Weights of a small audio embedding model.
Training: 17100 steps, held-out accuracy 94%.
Data: 52083 training examples, 31.5 epochs.
Rows from block 10, named by matrix and row number. Rows with one number belong to one channel. Each number is 128 + 32 x the weight over its row's rms, rounded and kept within 0 to 255. All counts start at 0. After the name is the row's rms in percent of the matrix's.
# convs0: first 3x3 conv (model.blocks.10.convs.0.weight, 128x128x3x3), inputs 120-127, a 3x3 kernel for each
# convs1: second 3x3 conv (model.blocks.10.convs.1.weight, 128x128x3x3, transposed), outputs 120-127, a 3x3 kernel for each
convs0.27 104 [142 139 135 110 121 122 154 165 132 158 153 143 140 136 126 173 186 171 123 125 113 179 147 134 122 130 157 135 118 129 166 147 137 149 148 163  94 109 123 141 123 105 112 126 122 145 118 120 145 159 140  79 103  77 103  84  72 114 144 133 133 140 137 132 123 157 127 131 150  53  78  82]
convs0.28 099 [ 65  88 115 127 157 157 123 128 134 155 125 160  92  77  94  96 101 136 142 143 138 125 139 114 125 139 109 154 159 137  76 111  97 144 170 119 146 147 150 175 179 141 165 151 146 124 107 111 149 150 129 179 163 153 184 173 138 173 188 156 147 151 139  43  36  84 108  97 106 103  79  98]
convs0.29 100 [107 110 137 120 120 128  66  80  75 151 164 140 139 118 122 238 218 200  59  43  87 138 127 139 165 165 170 122 124 119 109 114 113 115 102 114 107 131 132 108 154 157 134 144 134  99 107  85 128 106 147  42  51  76 159 162 164 121 126 136 116 109  74 136 133 136 138  97 117 156 147 169]
convs0.30 099 [206 181 152  68  91 106 180 190 162  86 114 140 123 142 151  85 106 123 103 131 139 125 125 117  92  84  96  91  99 110 147 124 113 184 167 160 132 141 116  62  58  55  46  83  70  95 124 133 171 138 148 167 157 141 166 150 136 146 160 131 148 109 112 107  97  96 149 133 118 131 122  63]
convs0.31 102 [122 129 185  91  81  94 128 142 129 105  89  81 148 151 123 163 159 137  91 100 100  94 105 115 111 114 118 107  91 102 105 104  95 179 156 146  72  76  88 138 166 127  89  95 116 155 136 124 133 104  88 144 119  85 165 153 152  66  81  96 125 101 106 111 119 126 123 105 107 162 170 141]
convs0.32 098 [124 151 171 142 146 149 134 139 151  70 102 133  88 123 133  73  78  91 142 127 142 114 135 118 122 119 115  81  85 134 157 149 153  84 125 104 152 170 137 167 178 169 190 184 177 109 127 156 103 143 153 118 134 161 151 148 130 101  79  51 132 104  96 125 170 171 131 218 193 156 193 206]
convs0.33 100 [ 32  35  77 124 167 154 117  90 148  75  91 112  90  64  67  72  42  55 135 127 121 102  95  96 150 133 124 136 146 143 157 150 161  68  81  82 110 126  85 141 129  97 103 100  98 122 121 151  79 102 128 176 152 203 163 161 164 158 143 143 144 159 154 134 132 107 158 127  85 151 109  64]
convs0.34 101 [120 119 104 132 135 114 160 159 167  90 117 160 112 138 172  97 113 135  65 127 145 102 133 146 115 112 127 154 142 142 146 129 130 134 121 133  54  66  80 100 112 111  76  80  98 122 121 106 136 128 133 142 188 146 172 142 114 134 122  60 121 121  92 132 178 134 122 120 134 114 139 136]
convs0.35 100 [152 130 107 169 180 165 107 134 113 156 154 160 148 159 152  92  78  64 132 127 142 157 123 129 115  94  91 133 138 147 156 157 131 139 115  99 127 108 111 126 107 120  84  72 107  98 122 162 157 198 168  88 119 103 105  98  98 119 131 134 145 129 148 126 156 131 117 139 147 140 151 169]
convs0.36 099 [100  92 111  58  44  48 123 139 149  82  89 125 122 156 174 166 154 171 133 134 133 104 130 127 103 147 153 105 123 146  85  77  78  74  70 114  91  81 101 140 129 119  96  82  90 190 184 167 105  95  80 110 114 120 149 110 147 134 132 112  90  90  71 132 141 125 119  86  66 155 102 105]
convs0.37 101 [106 120 101 124 127 113 138 178 163 208 191 195 117 125 137 147 132 148 131 128 138 152 153 145  87 104 120 126 100  92 113 103 110 117 123 121 108 125 119  57  70  52 164 197 168  89 107  92 122 107  82  81 103  67 143 128 142 116 100 139 107 105 138 154 155 137 159 173 160 154 171 152]
convs0.38 097 [150 148 157 105 136 158 133 154 157  96 108 113 110 140 123 174 181 182 107  94  77 125 119 114  74 104 108 136 125 135  77 135 159 120 135 128 148 152 123 138 142 127  94  78  69 138 104 172 101  56  90 150 119 109 105 113 136 109 136 175 107 125 143 174 133 127 154 111  94 135  88  46]
convs0.39 099 [142 132 117 108 123 160 101  88  71 103 132 132 112 129 151  79 100  68 151 163 176  95 134 132 132 132 130 184 180 199  88  87 105 134 111 131  93  88 110 109  95  56  71  45  63 138 137 126 189 203 148 179 182 178 172 138 111 191 167 177 160 169 136 104 125 111  94 141 124  71  89  55]
convs0.40 100 [138 113  99 194 182 153 149 141 139 155 162 146 175 173 185 200 160 200 108 117 126 116 113 114 129 108 116 163 155 151 149 151 138 139 111 108 147 166 152 147 135 164  55  63  87 178 171 174 130 114 145 115 100 124 162 139 155 143 198 174 123 104  58 115 108 117 182 134 168  62  56  64]
convs0.41 100 [127 147 145 125 116 136 130  94 110 180 163 148 139 139 146 138 143 163 162 147 154 160 166 143 180 190 175 121 144 142 115 134 128 128 118 128 161 159 150 152 144 135 186 175 161  71  91  81 114 104 145 139 132 164 127 166 164 110 121 122 122 115 152 128 187 145 160 164 134  98  66  70]
convs0.42 101 [116 112 101 144 147 135 137 132 147 118 133 116 143 149 130 176 164 158  84 107 112 111 115 121 182 162 174  54  83 100 107  95 103 169 148 177 151 134 123 128 120  97  48  44  78 158 131 154 134 113  85 156 163 144 128 134 135  91 135 131 127 128 124  79  93  98 153 140 151 134 170 175]
convs0.43 099 [152 157 152  82  81 102  96  92  87  94 117 119  96 118 145  44  87 125 103 121 153  96 105 131 133 123 127 116 123 131  85  72  97 114  87 102 119 116  57 122 126  88 120  70 112 166 102 112 118 133 118 142 105 118 175 167 137 164 154 156 136 124 155 160 125  71 124  39  42 132  79  53]
convs0.44 100 [110 120 118 135 114 165 126 144 149 142 128 162 129 106 111 112 111 108 126 100 123 106  91  73 186 175 164 120 120 128 151 120 134 105 126 138  87  75  91 146 126 103 214 189 171 160 163 125 138 142 138  86  90 113 100  68 101 143 123 144 150 126 132 187 154 161 171 187 174 187 180 181]
convs0.45 099 [115 137 167 102 102  72 153 128 135  57  90  95 177 175 134 129 133 105 141 147 132 163 167 136 163 155 140 104 110 121 122 131 138 175 161 185 153 137 142 176 148 125 120  81  72  92 120 105 105 101 136  48  33  47 128 137 158  81  90 102  98  97 117  68 118 141  83 132 148 121 122 121]
convs0.46 101 [120 124 141 123 129 121  98 109 105 205 200 199 151 143 168  81 111 108 163 185 170 135 124 122 109 107 140 143 147 152 148 167 154 124 143 146  80  97  89  90  95  85 103  94 110 147 126 142 181 140 155 140 120 103  76  55  89 133 150 126 170 173 191 165 164 152 121 106 106  52  36  32]
convs0.47 102 [ 83  99 108 161 151 162 104 101 115 148 160 147 152 124 118 118 152 131 167 138  95 105  93  94 110 104 108 158 130 108 175 164 133 117 123 137  62   0  23 133 115 131 146 132 129 152 145  88 131 110  71 159 126 111 107  93 120 118 129 146 152 169 166 155 140 119 104  87  64 195 188 129]
convs0.48 100 [ 99 109  76 115  96  92 166 154 167 123 107 113 173 156 143 137 158 138 123 134 153 136 122 109 145 144 125  70  67 116 147 150 155  63  78  73 158 132 141  95  86  91 119 134 139 138 116 118  78  85  71 123 123 127  94 106 115 171 175 162 122 157 167 157 157 155  91  85  97 131 107 126]
convs1.27 097 [ 36  41  40 106  74 105 132 116  98 118 137 120 127 127 133 136 132 150  86  94  89 108 112  98 116 131 145 192 162 173  83  94  82 137 138 148 113  74 118 189 173 168  99 105  87  79 111 132 127 146 171 158 141 137 132 150 153  88 102  92 126 117 129 110 124  99 106 153 116 138 156 158]
convs1.28 096 [145 142 113 182 172 200 103 126  59  80  74  94 148 171 132 116 115 133 125 130 127 132 129 163 175 138 178 129 123 123 140 125  95  53  70  52 117  98 141 153 173 188 194 178 171 127 103 133  92 102 106 158 115 141 112 107 114 126 157 156 119 127 136 194 162 148 159 141 176 202 164 162]
convs1.29 108 [126 102  98  90  96  93 123 139 145 145 154 152 118 116 125 127 140 135 146 137 110 142 133 118 162 149 152 110 121  93 147 142 126 106  91 104 128 131 138 152 143 160 146 164 178 150 142 142 123 132 146  95 109  89  93 106  95  78  75  71 137 118 118 122 157 163 134 125 138 136 151 166]
convs1.30 103 [107 106 122 189 183 187 129 132 135 173 149 125 177 160 135 157 132 110 174 165 125 160 138 128 154 144 137 131 143 126 119 124 131 149 149 112 145 135 146  80  91  89 166 161 177 154 154 166 127 107 106 104  81 123 102 122  89 119 150 160 163 171 149 173 181 199 159 163 147 135 124 136]
convs1.31 099 [123 119 137 114 122 151 121 136 120 114 126 117 116 150 124  79 142 107  88  79 101 117 120 109  84  94  97 100 101  98 125 143 121 137 140 168 124 115  94 159 139 124 123 169 161 116 158 175  74  77 126  91 109 120 127 126 113 116 124 106 101 131 108 126 148 136 104 120 111 154 196 202]
convs1.32 106 [152 156 147 147 159 133 132 125  90 123 118 117 144 121 134 135 112  90 172 173 162 161 145 133 147 128 109 190 158 135 131  93  61 145 117  89 139 159 177 152 158 188 163 143 161 162 150 154 110 103 114 103 147 148 111 108 123 118  99 167  76 115 124 200 178 170 170 185 155 149 153 149]
convs1.33 098 [115  87 106  55  54  88 138 118 175 152 124 147 143 133 143 131 102 119 102 123 121  85 116 132  90  98  87  86 118 101  92  89 111 142 119 132  79 109 163  71 121 149 150 136 140 117  95  99 141 131 127 111 101  89 142 133 110 120 128 136 116 146 114 123 143 163 104 123 172  83  65 109]
convs1.34 099 [193 157 164 121 118 100 166 126 133 129  91  80 157 108 114 154 126 120 123  85  94 146  91 121 143 115 106 139 127 115 163 120  83 104  74  65  99  64  94 169 152 123 122 109 127 129 132  94 163 130  82 100  97 134 140 143 191 119 164 154 123 138 155 220 162 129 192 139 100 150 140 116]
convs1.35 099 [ 95 100  99 128 135 146 167 157 161 139 124 127  83 103 105 134 133 106 138 128 153 112 120 115 127 118 115 119  95 106  59  53  82 132 157 128 128 121 107 134 109 110 133 137 130 173 194 186 140 179 140 172 185 160 122 116 124 165 169 157 155 165 173 132 157 143 108 135 100 132 120 110]
convs1.36 099 [120 152 131 162 165 156 121 167 149 104  93 131 119 128 148 122 138 139 107  73 104 107  99 110 139 119 111  77  97  93 114 128 164 170 175 176 135 141 123  96  91  89 125 132 103 112 103 145  99 138 142  75  88 105 108 130 149 104 103 105 108 118 116  68 113 118  83 117 124  46  56  83]
convs1.37 103 [124 145 140 164 164 174 125 120  94 147 175 172 146 148 161 138 142 124 115 147 150 160 172 141 163 133 180  99 102  91  75  66  67 138 155 139 130 156 147 120 162 122 151 145 147 103 106 132 117  95 128 140 132 172  82  91  81  87 100 116 105 116 119  92 106 101 140 144 131 122 157 154]
convs1.38 096 [137 146 169 103  90 106  94 140 131 128 123 146 152 143 145 137 142 163 133 140 129 167 165 148 179 148 164 107 118 134 142 199 183 146 162 148 114 176 147  88 139 146 183 191 177  81  90 127  55  71 119  78 125 183 142 167 111 159 133 111 130 134 111  66  66 101  83  87 142  78 121 149]
convs1.39 103 [ 95 122 117 175 204 223 136 135 144 144 115 108 125 115 110 169 175 157 133 134 126 173 164 158 146 162 157 175 156 114 240 206 164 153 148 116  73  55  73 105 124 143 150 147 173  94  99  84 102 147 157  96 136 151 133 165 166 130 134 172 188 217 230 134  98  93 176 158 144 127 122 103]
convs1.40 091 [136 144 131  92  98 104 140 132 145 137 118  92 161 130 145  93 105  98 102 125 106 152 142 158 113 129 118 139 123 151  67  70  87  63  89  83  99 114 107 159 137 112 130 130 130 131  89 121 119  94  92  81  95 115 162 165 159 185 150 165 137 127 104  98 121 101 107 105 114  84  93 107]
convs1.41 090 [ 97  89  85 137 126  91 127 126 109 124 156 126 168 154 190 154 154 126 115 127 160 122 129 107 128 149 175 146 137 113 134 143 140 105  75  54  69  80  81 136 122 135  86 129 131 110 105  92  47  82  90 117 136 112 123 106 126 153 153 169 150 131 129  94 124  91  99 120 115  68 100  75]
convs1.42 103 [ 97 105 100 145 125 104  77  99 117 104  81 106  98 116  90  91  93 102 111  92  98  63  43  70  85 101 107 171 161 172 106 121 138 101  96 101 114 131 103  91 106  69 114 129 115 125 117 106 107 132 122  86  94 106 126 156 153 145 164 130 122 125 137  77  88  95  97  77  57 103  82  95]
convs1.43 100 [178 147 172 124 147 137  93 109 101 189 154 170 128 133 134 121 138 164 185 160 183 128 115 155 104 119 141  99 104 113  91  83  98 108 100 122  83 111 129 144 155 169 119 116 140  93 104 121  90  91 129 122 105 138 139 156 164 137 142 133 185 161 199 117 134 155  96 138 156  30  77  96]
convs1.44 104 [124 108  83 108  97 109  90 103  85 135 152 146  61 107 116 142 179 172  98  84 118 116 134 137 101 110 126 110 150 136 126 135 127 111 126 152  78  96 104 159 135 152 165 150 137 131 146 145 105 165 176 161 143 150 165 196 168 129 124 122 103 119 122 109 126 122 160 164 148 171 156 163]
convs1.45 101 [147 134 137 109 110  74  98  97  89  94  97 103 169 147 128 160 115 114 113 125  94 115  87  62 157 159 175 144 107 115 171 152 122 196 141 132 102 140 140 116 138 122  97 131 153 127 160 138  68  62  45  56  56  82 146 159 174  77  89  85  57  73  44 132 158 133 108 130 109 136 130  86]
convs1.46 104 [ 79  95  99 156 194 184 111 125 122  94 116  98  92 124 133 106  89  75 132 131 154 174 202 180 141 147 160  98  82  97  89 106 104 129 137 140 125 135 170 152 134 150  88  79  84 113 108  85 109 140 106 127 139  89  81 106 106 135 116 130 119 136 135 183 171 133  90  94  87 133 130 124]
convs1.47 103 [208 226 199  88  95 104 118 118 117 105  90  96 123 137 160 170 188 192  90 121 151 102 133 133 135 126 138 161 176 192 150 143 188 136 160 145 104 104 108 136 138 124  99 125 101 167 189 188  89 132 158 123 123 118 130 132 120 113 128 115  92 101  98  90  96 115 164 178 163 162 176 145]
convs1.48 097 [ 99  98  63 121 122 120  85  70 108 124 121 121  98  93  98  46  77 106 112 123 119 111  90 100 127 104 112 111  99  96 156 147 122 132 126 116 138 131 119 159 176 170  90 126 108  39  50  71 103 158 175  53  59  83 108 130 108 115 112 112 135 158 146 108  98  96 141 113 126  87  49  64]